{
  "noise_aug": 0.002,
  "embed_dim": 256,
  "encoder_inner_norm": false,
  "encoder_expert_mlp_ratio": 1,
  "text_encoder_norm": "rmsnorm",
  "text_encoder_qk_norm": false,
  "optimizer": "muon",
  "momentum": 0.9,
  "orthogonalizer": "newton_schulz_5",
  "batch_size": 128,
  "adamw_weight_decay_other_params": 0.01
}
Rows from expert 3 of block 5 of the audio encoder, named by matrix and row number. Rows with one number belong to one neuron. Each number is 128 + 24 x the weight over its row's rms, rounded and kept within 0 to 255. All counts start at 0. After the name is the row's rms in percent of the matrix's.
# up: expert up (encoder.blocks.5.mlp.up, 8x192x192), inputs 64-127
# down: expert down (encoder.blocks.5.mlp.down, 8x192x192, transposed), outputs 64-127
up.13 076 [102 175 120  90 128 120 118 132 130 105 169 123 142 147 136 120 137 136 144 160 155 160 150 136 133 129 131 141 119  91 131 151 121 112  95 126 137 111 119 124 114 104 140 115  86 114 109 153 123 123  90 129 118 126 113 109 118 121 188  97 107 127 118 109]
down.13 074 [127 110 141 128 123 157 152  84 149  95 125 136  95 113 105 138 122 106 143 103 133 131 131 107  96 179 118 118 138 111 129 166 122 120 119 150 152 110  88 163 116 160 105 146 168  94 121 128 147  85 140 130 152 122  98 105 148 162 138 164 138  83 142 156]
up.14 093 [ 81 123 143 127 134 108 112 103 170 119  99 147 123 102 107 171 152 139 125 101 129 115 133 165 116 141 125 111 101 137 101 172 100 113 122 134 112 125 132 112 136  88 135 117  91 162 119 159  95 102 120  99 126 182 103  97 120  84 121 102 157 164 153 139]
down.14 104 [162 140 123 115 127 166 120  77 122  84 130 169 105 135 124 177 176 111 137 134 152 149  91 146 187 120 103 109 133  88 117  75 108 125 121 148 123 140 103 149 146 171 180 118 141 109 179 135 116 104 133 135 126 133 106 154 105 173 144 145 166 161 128  94]
up.15 115 [ 84 113 134 101 140 135 126 119 119 115 150 135 137 101 171 132 112 142 131 129 143 106 156 168 147  94 101 124 115 124 108 170 108 135 138 135 110 111  82 107  65 114 123 154 173 107 145 140  99 145 117 135  66 132 116 113 168 176 140 116 121 127 123 136]
down.15 121 [128 123 158 100 104 101 138  94 120 114 142 136 118 132 129  82 134 136 163 163 137 133 140 106 137 125 138 164 119 107 144 121 117 173 143 141 142 144 133 117 162 140 121  93 141 166 108 137 112 131  86 145 155 119  80 117 171 161 109 133 136  93 147 130]
up.16 094 [ 97 142 102  79 134 138  98 119 122 130  94 135 102 166 168 156 103 151 116 157 107  67 122 180 142 119 125 136 130 133 154 121 142 158 147 170 142 139 119 110  74 133  98 126 128 155 113 116 156 145  75 138 101 140 105  82 116 106 144 136 167 125 123 126]
down.16 102 [120  96 138 151 155 141 138  92 108 125  79  99 119 143 128  77  91 125 122 145 124 147 140 122 155 147 150 144 132 134 128 134 132 139 125 115 114 157 111 174 151 153 185 118  97 208 159 181 146 127 131 132 145 141 139 153 162 116  87 140 160  80 114 121]
up.17 105 [128 118 123 110 119 124 107 112 111 124 116 129 123 117 147 103 177 111 158 179 142 100 147 139 125 105 126 135 125 141 113 137 126 138 128  95 135 148 125 105  89 123 104 125  89 154 130 164 180 148 101 154 172 147 151 109 140 120 102 113 147 103 108 156]
down.17 108 [173 159  82 135 101 108 135 118 107 113 122 142  93 156 134 119 141 158 166 159 134 154 118 121 169  95 116 137 128  97 160 146 133 121 148 100 153 137 124 132 147 157 169 147 121 143 107 153 146 175 133 102 113 111  99 152 112 102 135 147 118 112 158  94]
up.18 086 [149 117 155 137 145 114 113 149 152 131 120 112 135 154  91 150 150  98 119 128 133 134 121 121 129 172 116 179 135 186 118 108 142 112 118 130 121 110 144 132 149  76 120 129 113 173 139 124 158 109 142 128 111 166 162 126 146  89 162 119  82 121 144  94]
down.18 081 [125 111 136 110 124 154 122 146 130 118 114 181 134 160 166 171 113  76 155  85 147 121 112 136 123  94 125 190 132 134 143 141 109  67 118 123 132 140 117 172 146 154 130 114 104  97  95  97 124 115 146 185 177  95 111 151 130 173 146 122 135 163 126 134]
up.19 111 [ 71  69 127 129 161 139 112 112 140 117 167 170 126 140 119 133 109 120 111 137 147 131  99 122  81 120 148 135  85 135 102 141 105 149 137 139 151 135  86 180 118 131 148 140 128 129 106 141 152 157 166 171 123 149 170  77 135  97  73 152 120 107 120  87]
down.19 110 [102 171 160 123 146 165 137 136 143 126  81 114 151 148 128 113 136  91 139 108 123 126 154 148 114 129 169 153 115 139 108 199 153  77 112 128 150 120  65 161 110 166  82 127 117 129 124 130 141 138 141 124 126 111 124 128  99  82 117 137 162 130 117 168]
up.20 123 [198 128 161 157 178 135 136 141  76 128 160  70 122 143 118 126 107 152 146  91 118 104 107 109 143 140 142 150 132 131 130 100 155 117  91 170 102 107 121 152 138  80 100 130 136 131 110 108 179 127  90 138 156 155  87 112 132 141 103 137 113 133 159 127]
down.20 117 [109 106 152 159 122 104  64 121 160  91 109 132 155 145 121 157 106 100 132 137  75 120 143  91 107 100 137 120 155 101 110 145 167 118 122 129 134 125 157 130 162 109 104  96 180 131 159 130  96 123 131 172 125  92 119 138 136 141  98 120 162 131 127 172]
up.21 127 [136 134 133 148 136  97 120 106 120  97 167 118 128 167 111 164 117 171 142 111 141  98 146  83 136 103 119 154 118 116 155 124  87 130 144 121 106  91 183 146 132 136 110 139  93 133 139 110 164 145 183  82 165 126  88 125 152 128 141 189  90 133 107 133]
down.21 118 [141 150 114 140 152 123 114 139 153 112 130  80 122 164 151 124  67 175 146 123 130  73 141 136 113 132 156 117 133 111 118  99 134 129 134 188 170 101 107 114  92  96  78 123 141 119 102 114 139 113 144 114 142  97 131 126 113  91 107 122 107 101 116 152]
up.22 108 [ 91 106 116 155 158 114 173 114 115 100 153 156 142 106 108 128 148 114 122 113 134 135 142 158 130 159 156 156 171 156 129  94 134 128 112  97 160 151 114 110  96 124 168 125 131  79 104 116  79 112 144 121 127 147  89 111 102  83 135 149 168 150 123 132]
down.22 108 [151 146 154 171 119 150 188  92 114 125 121 131 169 109 150 161 128  95 139 179 139  90 149 146 110 135 134 116 135 144  98 125 111 127 169 126 128 127 101 125  91 161 163 134 137  93 132 114 118 117 130 151 142 170 152 120 132 104 129 137 119 161 103 150]
up.23 106 [106 113 115  97 107 124 136 170 106 104 112 134 145 104 115  98 116 105  93 110 135 117 123 145 139 128 116 153 136 117 136 125 122 112  92 160 146 141 148 101 117 120  96 143 121 117 167 162 131  77 165 138  95 138 119 219 118  83 117 162 151 122 158 110]
down.23 104 [174 149 109 124 140  70 134 155 106 132 117 146 116  94 110 161  94 140 132 160 114 135  91 160 147 129 120 164  93 111  89 123 138  92 166 131 115 114 146 150 125 172  94 131 145 107 118 140 163 141 158  98 121 151 142 123 142 148 138  99  95 137  79  92]